config.yaml
image_size: 48
encoder_norm: "layernorm"
encoder_mlp_ratio: 6
encoder_head_dim: 32
encoder_moe: "soft"
encoder_slots_per_expert: 2
encoder_patch_size: [6, 6]
decoder_width: 256
decoder_parallel_block: false
max_steps: 11200
lr_schedule: "step"
warmup_steps: 560
Rows from block 3 of the image encoder of a small encoder-decoder image transcriber, named by matrix and row number. Rows with one number within an expert belong to one neuron, the router's apart. Each number is 128 + 24 x the weight over its row's rms, rounded and kept within 0 to 255. All counts start at 0. Numbers have three digits each.
Before each expert's rows are labels from the 100 images, of 14976, where the router gives the expert most weight on average: "responds to" is what is common among them; "colour at peak" is the nearest of a few named colours to the mean colour under the peak. Only what is clearly more common there than usual is listed. The data: numbers of one to four digits printed on busy colour backdrops. In brackets: how many of the 100, against the usual share in percent.
# router: slot weights (encoder.blocks.3.mlp.router.weight, 16x256, trained with AdamW), inputs 128-191
# up: expert up (encoder.blocks.3.mlp.up, 8x256x256), inputs 128-191
# down: expert down (encoder.blocks.3.mlp.down, 8x256x256, transposed), outputs 128-191

# expert 0
responds to: bold (98 vs 46.6); length: one (69 vs 24.6); blue ink (65 vs 8.3); teal ink (35 vs 8.8)
colour at peak: blue (64 vs 0.2); cyan (31 vs 0.5)
router.0:138072090124122142091149154129155145132132126130131144091157135117131177138122136097162127146121167106129158101070119140148113145130105182131129173142126140127113140094126098131112154187121115
router.1:166109093137111172131133132161152120139094108113124134107152116126135116126159100099156117134132145096138148135106108156117113124123088139088119169172125098130120149081126090086144137178132120
up.23:116135121101099139129124140122108174095129135157110126209139113107119159108155155135144132125108140124162105124130075139138091133131083157146151114141073090129120121103157169112150122156171161
down.23:135124144090161122156154127128171127121099120138102161078149197127095120134141175136149119155125148117113105118153130124107120131137132059132102151145126144138138108126144153133104124121135154
up.24:142111146115127144144157162112147123093140110119151118130095096126155137106108155120177124125110118123150123096137084139146141053192134171122074160133152132073117095142135112121124128128150124
down.24:127138120163189127118110107131122157160101147126133075137146174146138082083112147133116152100108140121103157135115187140133123120122147138155166141075138114129101136129164157104120104130125104
up.25:124102125093132139148107117144154114103093112162108111136158133137147137119132108191150117134132088129131105102137086108104089129131122170101136122121155112115111121135124135128141143151114179
down.25:113160116122129096133162101086144054148099157153175153109133168150124159119159111113128151110141113110116154108133129168103129121125184121119087125148109135149118155176146127117131135186156098
up.26:112119124128131111149137136145119108120144123088110129133135152089144167057121153151122097116101135190079116111144161124122090106097092107040079164101100128126138097140113141072177180130131128
down.26:104127131137123091166129131119124138155111189151150113100101112094114083130104174120131116122110145087168179123157102137159099134162128178136168097129112126166116073078118090106100113126104101
up.27:124129121101119130123132118139124137132136134154099164106101101129119118092124163145136097120146147172102105070096127127107101148149133100091088156192107137097140108159108088142117150135116081
down.27:118152129127106095155185122173105157127129151132146118129172153150171111092106123077147154123121159082077091121090082146162149136142149110119134153152139154168129125098138098121067092126152145
up.28:139102135127116115116162062121116130140109143144126157151137112161116111138177135158125150140126139131125126114119171183079163103134130128118145138138162123120178117128172111099144106155177156
down.28:116086154104103151137127128144122118132162124115145119163148124093093099112123154166130135092125119114117119083106076160144116172129140136163168098159110133148104123142141149135175109097153154
up.29:155067111142123125075110167126170111122189126160117139105136109090154161127117121141115152104087137131132123170096130132122097133115146114112124136113113134186105147111165113132146173103070112
down.29:125137147132120119112128124106159134130137150114141126140168140101134052114123118130151132126118156107159120118156143133124191077143132173140185118123140111131144118117131117123129142155105076
up.30:116185145113085082102137119127107154142119135126108137119128147133104123146125133152127152156157111092183107130140120114092139123139136094109097088128134112126129116112137127127091118123112124
down.30:105104127175129135157100170138112122142151080114109104093140183131155123109109126123113133115179156139124165125123158138122166159129139082109132090092130131151126152129151142112141129165146181
up.31:161160158092139138134110113162132149133127139174088144169102124122131116105138155160103145106141122146139107082100151109089076140126244080082107142101139141132147126182119150115122142108114104
down.31:097126129118111117101156131086164184128215095135118129141133144148128134115155120116141137119118137092110136146097096186154119133128150111147115117139116148133066138100110143144155064113113208
up.32:144158116111134125147101152113119135154124108117092131137166123140101146129107117139181109110134112113118118113124169136126111168055110119181164112153124081124145149173120148135128117160123122
down.32:127151094135104170169128125141134160133175077111147109123153152153150146109182102124129128134132157112102104132142110112110146122157133079102150147093079109119146121131120159162133136112157095
up.33:137085144134150129129141075133073102143140119125130177130165129154083128100144119097141138113150115140120120079119114129192123164147112113131101101155124121142130102131125106173074148101120151
down.33:133152132128071137151163103112167116090156107085087112099134145144102115119113150173124154162162101143100135146129155108148063123116158142166085164152142106123141138146121145149110124105127132
up.34:086125112114103084116164117140121115140147079128133105131119116110090193121115114104175122141177133162137145122110136193118058153120099097138089139150088104158150117126180149116136171105134134
down.34:132133149068133089158177150121130155132156146116121126153169156171142136139139134128143112104135087060117112144154103133088126130133125129127163142145131121131116137133117103148133095076185129
up.35:099153149111127130131160130092136153190117163137124160138110144138131074102128126182147141126127128130091133129145126124057128163108141120089125105099127137102121104117156172067131116129123123
down.35:123129132088164106110156111118115120110089127111157113135125106127127143148125178138141155124164123148128192107136141098144138132130110130127096138139147146085125156161108118124120107119090180
up.36:131138138140133156139123092112147117144112145104114140113119125129135135149117109156104156135143126117117129099134186138119145123152136109090087124096122146109130130090138149088122132114162134
down.36:085183114124131126113136166096098111121148115124098125099138143109171115122154154070124167124122140128172091143085089096138177118124141150145085151150105124107128149113125144118119163145162130
up.37:117114149135129133142140094140110139153077128117114143122128132205130117099093162122120127118151085122112131119104151122105141155166131084166160094149131126128122168138149126109143099148111127
down.37:086131107111063114138158117112121101148142125155144127109139166148117120112129154133121127120221101123162134148115106124138120138112072113097134120178114136139138140084119120102125122150156134
up.38:124119126122162106126150108140138109134129135150069107130167089091156117130152123134089136104159134079113129125139148145100141128133180147126149175127140146156100123065135140119139094097165179
down.38:117128127092140145147114116107127144156097115114167133101123135137106128117116102126098150108115135150132198160130082140070146118095126172163121169146140145142097154136118096158174121083145060
up.39:136122152084070125133136101139118127101100116160146169146151104124121184133158148139128153130105133135138163141098146140155105135106096091141135072110171098145109145121162145084113142158118155
down.39:138112127104130130161173126120165154073100111122135156124134157204103149136126130131152130131147094155124138125146139127137102116118121134114106149153138147133085146138142143166132127171134156
up.40:130077137121098133129151133104158108158081155109132141152106155126124115115113163131145135125148105156131152145126105139162143125122074150135089165156149105120129138072150143139096114136187134
down.40:115164158141091184116139109148150123074111142136104148148153107169106121085135108126101131135158121127117165099161158128153066111094159125151119145101126107117143143093118145131068120136127123
up.41:104164139079131120115133139169137156125131138155097149103104115103147127130158135122157155116110111136052121122118128073130083133138145144183170163132123126148153105113129098163138150120088126
down.41:146145142095138121145138082116155137158163088133148090151150113158145157136126097125160107133146131124148096129138121162115136142125069069095115112166108127133134136130097146120093105158130128
up.42:160148076108088095142120103098111155150154107146138138148123158156121100144119151147111141152140053154120149107155112150120146121102091113116148085119107115111151109116141157126163109122116142
down.42:107121099133100136127086148079101140076142092100144152132163131155139109087119113117128086150115174154106087135125158152127121184124155106084131136105112131129139136128143132143165155146150144
up.43:143127120110104144151101131131151118147153131159163129144093124174161126100118133157118133113098162148160154124075124124157141156097132105068126158136122114159134165145105130119162117136124142
down.43:143105136150106148119168123146120156088150090147103110130102099106129149180133161126121105162119089129176152143103095118167124156093208097121114147126124138109096095154108126163126112125156152
up.44:116133140123115144124139131110133156133124146136122160129141128127122131170125145127154147062138135165089126115076128143098092127147119155147121107131135131098133123144154150138105134123106115
down.44:113091089143154158142162117108136147140080119148099118155138161161154125098167126126116155121134147104161120138093111147139146105135129082079127116122126097116122118001131142132161133153169106
up.45:107128134134107136158126097146171112095123116116154143108141091153136138120132131097124097102133133187137100140142087102108138158100112103113135158114119131105101148105127140116150199120138109
down.45:138138098136091133140153068167111138100176104189158135110155104154099146162128150119162087145140098141125136111117128139139124104118083126065122113142112118145135106122113148088114111134148160
up.46:133131130158142126121155128120155157136099149150133137145087116150113124129125133114163135130154132122134154096113136102103127167151154189121041109124114120120119129071146098183134104117144146
down.46:150096136156131124195093132160110146111115143103141116095128170084119121183118141171094152128131138140158143131136140119150139179092162113166120142064127117180117111150121118124093121090130160
up.47:111139135172155116141114133117137146112136117118087114086147095110120144114162140142072126114148107155148076124083149155144107131132130147183189128127079086160138139120105142118094170102097128
down.47:133163124121078111126149133156103154130154129173149129127150100127139096122117128142121102126162101128115106134165150191130152117142139108130124111131125140112183084112120134137059173155160115
up.48:131120160097076111154126114167113149087161134110115137184162095132111130125116141105135146109157125150148122122142092110131104122117117088135110179133116166102155108150157103145135120110140153
down.48:097118126089135145147154129145142133155144129121109137127132131145135148128132151070129136118153128099075120113114103135130126138147123134132116122143123146149109131110127110137129097092111160
up.49:069122125148110118134173120121136106127133137140137132113113145126115122162123112133169134137164155132077106110100123099139073188103101119071090158133165166124129138108130156127183158142150084
down.49:169140110161095106093149123130145147088133139148098168136130127121125114134138101113154129136146126135137169097108147141148076098135129120130134122107108120122137162138160125127112165119149167
up.50:172133142139164154116123148164139146157060106127128125180139104093131149122095122140148153118149091093119114099132144160130069113139134114137102123096119126093121105097159128120090165137160108
down.50:075179144138133111122133104086154123146171143121184094126101142176099134107133107140097133145128124095113134111168104155104123151146124115150092153201128161145112162099121122164136114135143086
up.51:150112121151120138099084137137132170108150126105085119130114078114159117161119129125119100129118159122134149098147123094144096126151134090126159128124078140144136115087145123129162118147106144
down.51:100119146147116149153092146153121140101132154169097118118182112115124113158132101116149139153136140141157119147168121161128139133113134136144123140202146104117107109114133147167143136111154131
up.52:123138146121109149143165137122172192168099116116130166149122078159105130066138139114155119135098136125159136119125120157159128085153115158094103156138126076117145147118137118146124153161109132
down.52:144129141131150095160095153150108141124096155109104094117168153170140113066096113129085145110132108139034146101132173114157129148138132114145116176087137124101083116107148111127113108079106120
up.53:122140142099152146154115169117119140102133087123152144090129122127158133078150112095114107091122149127160147129151128134148173050150086153109150105117100108137127106174142121107173137134114105
down.53:125126161129133123111115123139102132126098111135129130144170102119100125101076123144135138142118090166120119139127131092094119162164185099173129154145118136092103106119141125103104129114146117

# expert 1
responds to: on a plate (97 vs 40.3); white ink (26 vs 8.4)
colour at peak: grey (85 vs 27.4)
router.2:135097132099133135109120123151132137140105144150118142100167118116106112116168136133127135134141116076152185149093162130145151135111091147141167131114099132129119146091157105113178161162142175
router.3:139098089103149164127105118112141128095161116118125148075144142103143120147137155092120136115109119113145159158106149117133133135117131162158169140145116133156098177106137128115146110129124142
up.23:146142136157147094132133158111089116142131119128114122138121112125097088102097101188124147128085125146094096133184166119084137184119134104122146127176140174122131084132150128127141130166150149
down.23:135131094148135129134167110106146072102131154160102116084127150132098123162100118091186125127126109132125150127150121171105138163131148156145095154130149129140114109132105117115104123146141183
up.24:124132121144144160189102135116162134174062166118120128116103098107132131130082132149106129139154136085113129119106114121147100114096153151177162148110142091119105125124172141100088151097134105
down.24:166166157162154151132121144138089117105161132156133108082104103136131136182101108141122147126124169121100147158106138102136089189139120133125125140116124103124105111125163129103124102153123176
up.25:111138111151105124143117095155121093154118115056110135092081141112098155101149114163164093180162067103115161111137113141139134158102128124147117098123154126107106140111146178140137147144137112
down.25:127135120111143112147141143132125109102125104042103101169122121162135080122097136124144139096147145148132118123129151130109113133128163107086147120135134091143119115116154091132172129151110140
up.26:152122111124134131127140081144136085134149096132152117154097101086127104149109134106124120080100142113157136125118132159144106129088148139145159136141131153134119144101138146056137135111101137
down.26:111090138126157120102114115130136147088113140085119124137130138085109108154144111179136148161095156118121109128144115076097109096128109110124144150084128137171106106148161100078098114158144131
up.27:127107116139150082139147116118116155107125165118126114112123082139129092123133168092146117111108118103089120113113134123127124142115138158088182141165118102139153125121142107140158133147123112
down.27:061135144135117135123172088159135127096133142184134151120148092111168132117133154138136133130110105120149174117144126109096086157115112119137119100074144153108119164119125090113088158113103134
up.28:119113112139121142146119137112137103129143125113111117151110139118127134134117093156114138121145149141115128171148117120100095206191147112112125094145130145134143105118121122113108116133115105
down.28:131124060089125161134127150113133158135154128132098143089157173159165149136115085111128148126098117110119114155119094161123134089141143130078126094109105088136156108117120138161154133152135162
up.29:142088116130119118136094126141099161062107111156143113109106140168134112095159132164167123147129160112137119152106165076142130157105133097055091133117125177148154153096112118062169109160127166
down.29:081117125130153123131121146151105126123206107119115134125113125126173164129110102128136094135123108139036133141134134146131104136133126117133162090120105151132098169163154101160113132142147146
up.30:120133128117129145120151146127146128113125169157121084111135143120092166150135125132093150121101141141090144144114135032170130127093170122102092092150124147131119117077117139139133133140125100
down.30:110134125111179153111130159141118155161114121107153126134133133128167169108151128172135138177154132085154124128134099096129118140114143091147162125124147066133151072096112150129106187110120090
up.31:135106127148097098154148138155117079129133101141110143152158130138131119089140116135163121126098132119097122126116126146134074127139147100143153156145112053146141117155125127114131164116160130
down.31:118153126163167129133108136088140104172128128120116141118105142179133143116165107118156105131125125113108120150150047125084147142124113163130139112094163128105100096131133103118162088119129177
up.32:127116153141165183190130121137112136132154123123120148135118141146122128146165113135168100131098130169175088125144099102133133168148092076144143149159116121131132102126161072116133163078124156
down.32:095124117108116119148163157082161094119132121159135092121136147106123173142181152161134118150164136069105132098153104165139165098137146131087098150149130074174154120100105141127161155093107134
up.33:147084109117124132128104129107142168134124157144151147098157073109124130134093117136120135087142150140147104148109120126145083108121131086149118141122121124078149125100119149125137102147162156
down.33:142131147141150126153090114112122123128080082115165151124114125135154107110112112151183124094140059106107150133120098098131075105128151151162161114121116157140119108148126116195135113166098165
up.34:117135099131071112145130107114130126119140147135123127099161118101133129159127135136154111124172098101133141133121133121135134146099166116118127120132134145176111107116113139122095113127136106
down.34:124116099128129130129137121153126117107119102086104068090131155086143095132178161146112146073098138104136074114111127155117114153175162133112154101104102104156149148130061107128106156108123108
up.35:121137120176078131140119112119109149147126101100078113115186124148142151129072121114128101143113139151124143144137157092121131119113095132159145114126140159134084119094173138109092104136094114
down.35:135102120161129109128128120119136123150128107130139117084102067126120112120130127111109130069103127141131114121108186163125132152129108119116154158115175121137155148130097147124152137139126133
up.36:144127111116116095115131118135109118149137108176106132133184134148183138111195130106151122149071139105155153149167153111099153102134081124142095110110130134107110139162112114118122144174183115
down.36:106112135052129124175150133145177124140118140078122060137121136087132123137110082159113111071120120118123082140151112167096131119130170087118130146134090137135118125130143131131123155143156074
up.37:166124117091136117110172150132139095160139114126164150093133133127147087151118131160148126168133102110131091103151140148149140134142059123108135130144107103105142124093159116111136116109097070
down.37:106140128114126125147151093114114149139100140122100112138113110129138081141132130134085115107169136107134095118140081127130118126122139129110155115138101138139151096126119129149069153110105112
up.38:125123121169110118081120143105127115096101141123120119135143100122115148131120119118165088137071144153131114150096171135119130130167135130079126155129137117138132114112144076110109156118142107
down.38:139144117140113149083106147079139165118100090121123140128114121151079143114135113073146137118150134130138162153132081112126177145080124127089118153168118127149144104131098144163143144162108205
up.39:118120108126140129102101136127147126118164091122138133110158140115123078150181122102086120107135140114162134158167127108136136079099120178150098127129118126107104130135097119092170146123112115
down.39:169116169158151125117100114156109117134124181121112143140134112097112108149092143136113122119110131110137198112142156146157143108161121124169146141142113156127159135101156120126133127083121114
up.40:157148119110103142132117155129141192094113129142112166138158146167115157154110137121114125124123160122106111116138120119108120133116133155126113143094152126163160101134170119179094136133135143
down.40:166177125156126107162123093122115126122133145126136141118105073122134107133137116143107133108151128139139123137129105142118105141127131179115174115146127125104166114117084112154084137149132131
up.41:165150062114122130143150152117093130135129067114164160113101132118140122118102138101093130100131116130146131125148160168122130112138138110117127077113155146120133132115126137130137140136146125
down.41:128127111154126092113118116145087070086107142136125099079121123106147096132083124141044145154142144154132097139113144124138136111169103086127138103104137095154100142164127118107108115147116123
up.42:126080113105122149115164148124151120160128108122127156163124070153085117145119117176156122089131134109130180102114101102114116133125114132081098124139145127105113123148143118131100091192146101
down.42:109079122135115145101135059118132139132081171115128093138123138138147130180115133138110115110191127099091124126109130129122148107113175141125120104137117146159139132125137091137163127096127121
up.43:197153137144140126154111123139122112161122116079159107124099156133100147119127141151169115098113127105144097154120107144102146114124135165109105100109108119101153096136110118104157107127100090
down.43:107137098132153135096140140101117159146120123104162140171158177109100076129139153128172098156154144088148131132138131158156116084143113123126138103139147100122136089082148157103144170152161101
up.44:144121124154115142155110116134104109094108150134083114157195170132123159115102161145154142152096113157130127149119103114152096143122124104118145137127113100126155145166143119137158115145132141
down.44:081146128167137097139105126151131166106142105114159144139096134176119135159109138106164108112121102111140143120152100130107115132105158161140126107181131110154116123171119142136116062138109091
up.45:138137129128105171128132127090136155139129145130133152163095139172110115152128123112135130157055140149170064118151184112132071138143145132089082118118168091113166128103123138071169159122114094
down.45:117126117117106146153141144143111150135120152140106121119095133149138141089112117096144157099131121127144159114130077131111134132134075115112132147081143137110179165103140143134129180125146159
up.46:133183119139133154163104116099139133134105174151144111123161097165120131182146128099092110179123100157083139129113102087109094109119104105174151155104153115113146150129128190091111088107100131
down.46:117166101116122087135122144129140150119104150139116130097125167117148131131080150101108143139117151103124155127142122130159153081125081137086122148098164124142136127089118138113156136130082159
up.47:111061134109105101148114095145124111107130124138141130148133169101120120083116138144171088138117133097117127146129122164126123106104082162110089174183120123114147138157130129117131125200123152
down.47:168109136140097122136136108099115100123140179122109147135134192093108137138098083159146126106137142117113095144151109133118125087133105142102108152146147110120113117126116104140161147149117138
up.48:134142135134180123100138155111132103088161161149161122137122131158120144135126129129179158194120151116126135103111085118127060163143171113136094176129139135088090115083198123148116118131085126
down.48:098129143120125162126114128129133154170137152144134121121092119157129139145143148166142150153122092137133128138146093134094214123147136162133109100111147159110133100171104129108120097091167092
up.49:159143122133103142146123102134132124172064130085120076106170114082110136120120140114151122058102098133107110155156146124137118106095095128132110088110123162090095098075141144121125172135121148
down.49:128155123141092155139149126130134132094111119131120130133099116121152170174086158140133109137124117143147092124134119157147097162123122114121127165132133085145124065145173113102081151098115147
up.50:139146107151132124131131166129116116150131101167148118121110137151094145148155147153126119104122140148110107144158137116117095107141130118157131099136120130133131215095115171096137139125133131
down.50:157158136115130138102113119170082196157124198130153196095093146092151100110084164116129105128171140125140140129135114123122136104121152128121139119099119168145141137112101144124120119131102093
up.51:121142119131077154135146112121091148160156117115164173134140119099153121128097126156126129123100101114088085111154129136112145084104152109138128170111114138129110141121116138135139125149150156
down.51:167102102137160134177147121113156147095120146106108134153129082134128090158094113119118109159148097123169130130131107135131130110108150163125129139150139125111176120147106084123122120120111121
up.52:120151127133156107126191091137096163153110131149100144107164115131110106139132106108081139170147076152116093149121139115116150136125120122145121137139117149124101127137126103139135142120131107
down.52:119133137128122109176114134121133084122101038133134181121175145097127107099133129124152114084130104147149145152143198174136142158155136154125149119133142131132139117147140162153081130140153130
up.53:106148138175136144133133109141146093154152100096113104082121141161152149125110143168123137115106126149042110141123139117121088109168108100088145141125161129126142108123143096126171167108142127
down.53:124120111130081133095158107077133109122075116156112152116122121157141114136159117158135129154133134123170166125158094119102198128132106137106136105107126119158129116133109085122139142135132151

# expert 5
responds to: white ink (52 vs 8.4)
colour at peak: grey (72 vs 27.4)
router.10:108112122119100119114134180107139152154143082104100135064142129092146113109157155123132108095105123108145149134118122131173124117131084187088159147182095119159104171145110105068131137152102164
router.11:144090097088086140080155125127158120154098105118138137088161118089106127122180103124133092109106129117142153148106149168146101138086130142074149133149088144138146136103135116094133165133149142
up.23:147146126136150147160127124151136148097126156114138137126147113146142105103109121164146129075137130176136143111162130118126086195133120126118119111128155102084140115115134116129151088118149178
down.23:093130110140152122095080109121112153160124130119104140084106137123149054137120150087138124111148126120129161136124126127142136113133125103120123110190103146145117100150133106177138116149131150
up.24:095095150078112146166105132133107091110123112138108131131162152108112126112137121188121122176085148174114096105122130121159095074122109122114113170143136129155115118135109083115149168168150130
down.24:161104132154104100128143146137089118131163127087100110153133123127151116109094164110117124141135178119203140124142126118143147105085115166182102091137126106108120115132136122132120133132145178
up.25:159152181153125155153092083126098133123123125098128098131124123108108144144113148156168136132153173105146158152162137116132110140160143129131133091141122120118117135171126158118134116099115151
down.25:092142152115115150157109179150128105180125091160121164124148148183125108143144085144152137182114122114142162109121130147094141102117123084165158130110127109138083138142127136111143106140148145
up.26:105135107100140123141108133118110074149078131074132151123134146157142130123121121114136123131120090107158131131150150094132132079125140136144097144106123118131104106157111072095144126127181098
down.26:113116151186161123082152178135123128106154127123142105129122112110139149164149124098123124139123138152128112122103121060133133096124140171135140137145164160104134108138142103177130128091137071
up.27:124162137149125121139178080110171138124114113102130176118140152104116161124100128127102120143117098113086121108165137128095141125145085113133098159121177138117127092129124110127135148124134109
down.27:140126126159112125125148160147101132115150139162154135128139121118131109127112118103133126103128117131187128100160146154120119141141124148089078131109120113150153064109122146095114132090115162
up.28:162164149125130163157130102099109128141126148119097125083172117096107099136138119147160133134135147111133146089099135096111086116129139141103131117140126132149088123145157140072171127131132124
down.28:116135087144115144116138159113148151154163126114150163106079149186095166116145150090090131133107124131186101130092138099151162127105113118136107129157120142145103139141164115114128139123116150
up.29:136111070127110092132119125138158078098109088129133119121148121159129108091137130135138088136141124140157127147090136161115114151141124108106155149150151127148119128130149073124091095140087142
down.29:097151131145154108124107147115073111163168106095103068133136143117112102154132099113117115122126130117166117128153118102095132132130146150128108109145135139135135117156107124131114110144109116
up.30:107107147139199132172130122121116138164114149127092129140086164159111108131148099132161143122128114113115097132144124066113081115136126155094135107145166127082097124132111110091134108126142134
down.30:082125141128119108109135135118130139106112110113100155159062156169145166081163110138119126163091164138151109113103147109138126105117103118150133120092139125156133128164169130098136157123108196
up.31:125142161127145159091115113163117130138140113128119095129119091161147134183133119145152149124099148138123130107116138128134131110154060128103107131133112153073133168183166119104079114146155141
down.31:101148138151097130133114074136120116122147113133125122132094159147145112108124096089140139134153144126139138125159146109144121170115107112127132113105146100136126161087097168150142124180197079
up.32:140082093073115121092148126155128159124126124189113154110095108109113134128145106165118138107153131146150144164112117152161131138115117190115119114134110186138132132123138081182104129102070100
down.32:158118098135060156100096125124095129146111132125128185116136097103136103153105150129153111115147096147154129134096125137146133110138111165095142146151135105145148139128148103152154151156109162
up.33:147135153129150117146135101125094148122162117162123157096122173152158119180158111143088126135136105125153139102137147114110124095123159126185142099147119136146140099169110147131095134129189146
down.33:132134117124108116093142091150090134136153132132141071129145145090134134105107120124178125155160142159120162102148166184136138114125179130116168129138117105097115129116130133143098107111174104
up.34:121150125143140127133129125174126156116146137184111125156137115142110106136171153175123103074144126134157124116098135124124152130129091147094150143160079087137140105152119112143107127142125134
down.34:096175104131128155116123129136109172123107171156148072144148111155164114123103081144126128151122102103097118132125116095126114152165151097140120129151120075138112111158136095149096114106107158
up.35:117145134083122157122112135131135146132169108159136107179115109089119139126158146117147135140056137135121122112111125144070143091138119144088125163125204145101112106125132095150112128145140115
down.35:118127133122069139156112145120095128172058138172122116125113128183194161126174110074105121104146124106113115124074119070132126134101105121120107117129122091167145153132111191143162118093141151
up.36:126109080126115132118089137124145052155126119133130103116140188180111136157137107127121146115149091136119124138168117150124139111117163144149115133115127126111100116127110104139183132154098109
down.36:133152109169086151077113185141117125147121117152120148135098164109141138146113176122140137129145128121119115140101159151119124095124133218135117129119099149101118117142133145139127133122111065
up.37:108129136180097119112149143127144117144116118106089123106137145114154140165092121133118126122109152113106155128159127128130128100173125108122115144111137148117157106157135108176112109177135102
down.37:109134140145100083162168133129107148143120133130120140130154193126094151098137147109140138151134111156191115146093105139148139102150113142111125127166162135137106125100130114104104108123147110
up.38:111084122099137107066137130073133117123167108128175147122163105073130114145165138099109132136127106118103145143127123172126172090120119173125165104129063174147131150138131091170111153109098084
down.38:171084120122138123111135122111132152109109158129131144161135117105123104166118154120099114131165139093126135123082133135118058096166112151148158160138114093107147154097132098133123176089124098
up.39:109120141158134122150126096142176212135128084144150139147129142183098123151127118130132136099106123128120140107108168107121133133145111116121119100134110139140167112145112128129177133115114132
down.39:104117134122165137135155120113124116105102126131075134120094139167148131099155124122112124140098126129119095132161096089119102189141100114130172143116157110114078115136120130088107132163142134
up.40:135102170114165155164126121167113166123092108183146141158088158160156141150137102151120163185120148124125165102140128072114133093145104120124129139128135126105129142153156106176136142148115143
down.40:167129148136167110145168102129114161192156141157130119147112143144106121118117102176156103141128142166152161108151127142135122133163180145144140085070128112125120044174142137090141141117144103
up.41:136131124128142118174126156145158139138136192142110123142109114109139154131132103127129136148136116123146117152147099134118064123141155118157113102111164137099098077124110135177098108128107130
down.41:100127125109179077115130149128143129144091073130152128133165156152133117122162103119106167093108107131080130106122110124104165104136151151117081110113137145139139118106097125098092146170130127
up.42:117135148131158143123156104107095205116138099115140106112094103129110133129146171147128128132126117097176168123096106140125105079119134129121127130139111152139087167156148139126114109140106155
down.42:112132167113152135132132141168124171122172120187098136174092151146150142128150110141117154145137157119135137124126150170175072148111154072162115144096125122126137111138128129152140133132176185
up.43:107175092139154095163100105151130166141130161157148134135133117176125160154123143145173138132150137078136146132102118130121121191135127107107124116164114138162165123115081119199123101108061117
down.43:110128116145103142105121158156113135100080107102052180132168153099112108132120126128137119071124137147141148106086132111144090139128144170070142148132138127153102146170120129112115088183133149
up.44:150129112067145120132123122135153142105098168073093117102192168128126139115123126153140143115100123130110167141153169090141140183122116108142109135104112115133124120164112133137172130095113144
down.44:128179144108105153154128170127117138112177124083095148119122122127113132110101174158124108141117129193143085143118146131103124127087106169159101131116178135107120168132142100183083143102140132
up.45:105161122124096137133130139117144110122065151150095151137095155142108171116126136128125082122139142191116120145133130152140116143107157134161133116105140129163141142141128138113143139124100141
down.45:116087123147142104135126109136099107142139145123071127090156102115147118131097115109138110077101129143088140123099128130111119169110130126127156140137129094098107127158117209123095127098127133
up.46:134153122170101158160117131103114121118145150128105131084164201114114094110125124166122132145166132075128109093117127134132144095140155157138109132125131105151119118114127128101149144150133153
down.46:125157127168140122141156143124132133123115130130156115120080142109119138114090151121163140152142121138171163139154102109083139139157115130109118057089116118134145110174109077139093157133104088
up.47:126154115167114134109123121154138142102085117135106170123099169117111147114125149144080137082093107137123119125114180123133119146118081147094110132105137129158145138132151079061110142134098157
down.47:120162144140165100133104090179107060125142120094133162163167125115147088102093101146133163137155109156138112133163131127116152156144106121122162112110123131101141133151117095161141122162152124
up.48:159070140122142124120122129084166135094146118160127139136128128096113141116168157159142147131151120167149145137120078147117133139160110139113091125152150128108143126099137178147137175159184130
down.48:148118098146144140104104115128130157149117123153132132103149128137119130087131128120091117148135144126137159132091139132140096115138112101156105121120105115127125205108150129196118156117123189
up.49:159087108123170141121093165119125079141099145104133132116164122148123142136107124120132157134105130131167152146127118151136110099168106144135094130121141113109124158073129145115171156164115127
down.49:198160159120136122172150114107144133175138090123155116132119083129123101076123079135143105127133116136138141121155124103110150085129114085110154115130125148095124137108094122152146162125157131
up.50:157160133108167123175118133153154154172147104130138142126164106142134125122174138146172144148106122154102096077121116157086119128119158056109058136112150104086116113085106128130097131160147107
down.50:151152142123035136109124139135111144126135131117083112128121142151115164118148156115124120101114154189130093110171144125162109171126085143086112126153110131133154133115135145073156121111138162
up.51:136095137109071118102137152115161180136140125155088144151138094107102131111135163154098110132099139135147114128143118116164124160105102147099118116141102165105132123078180130056142151139104159
down.51:080135126129134147154135082129119128132146126099108133172131101133116112120125128090139124129136079111123126129085133149106114103134098154095117172179129128116139144137127101170108133152139165
up.52:166129116144145145121114119140100108063142093133134115160102116162136151158133134147164121130183137132130131123117124114129136078117131136138140117124129108141159138148149094145132119097120132
down.52:179120127165133127125111125094109112128094122111131151113120149107083145142056154085171120131161119132174175116134124098151149112149190166158108126099152123099119114127130111130133077112164145
up.53:165125104108133125138149163111150146118134127117133182121134117128101121092121174149123138122130124098147154123113085138138175159129163132117148128143081123079099124135184082119116144119108150
down.53:127123102146112185121149097107123145140101135160121122157142135143157122174116154119102121131136125137126116124109135115104102148105137151118089151109161128120138124148153115185095150119103090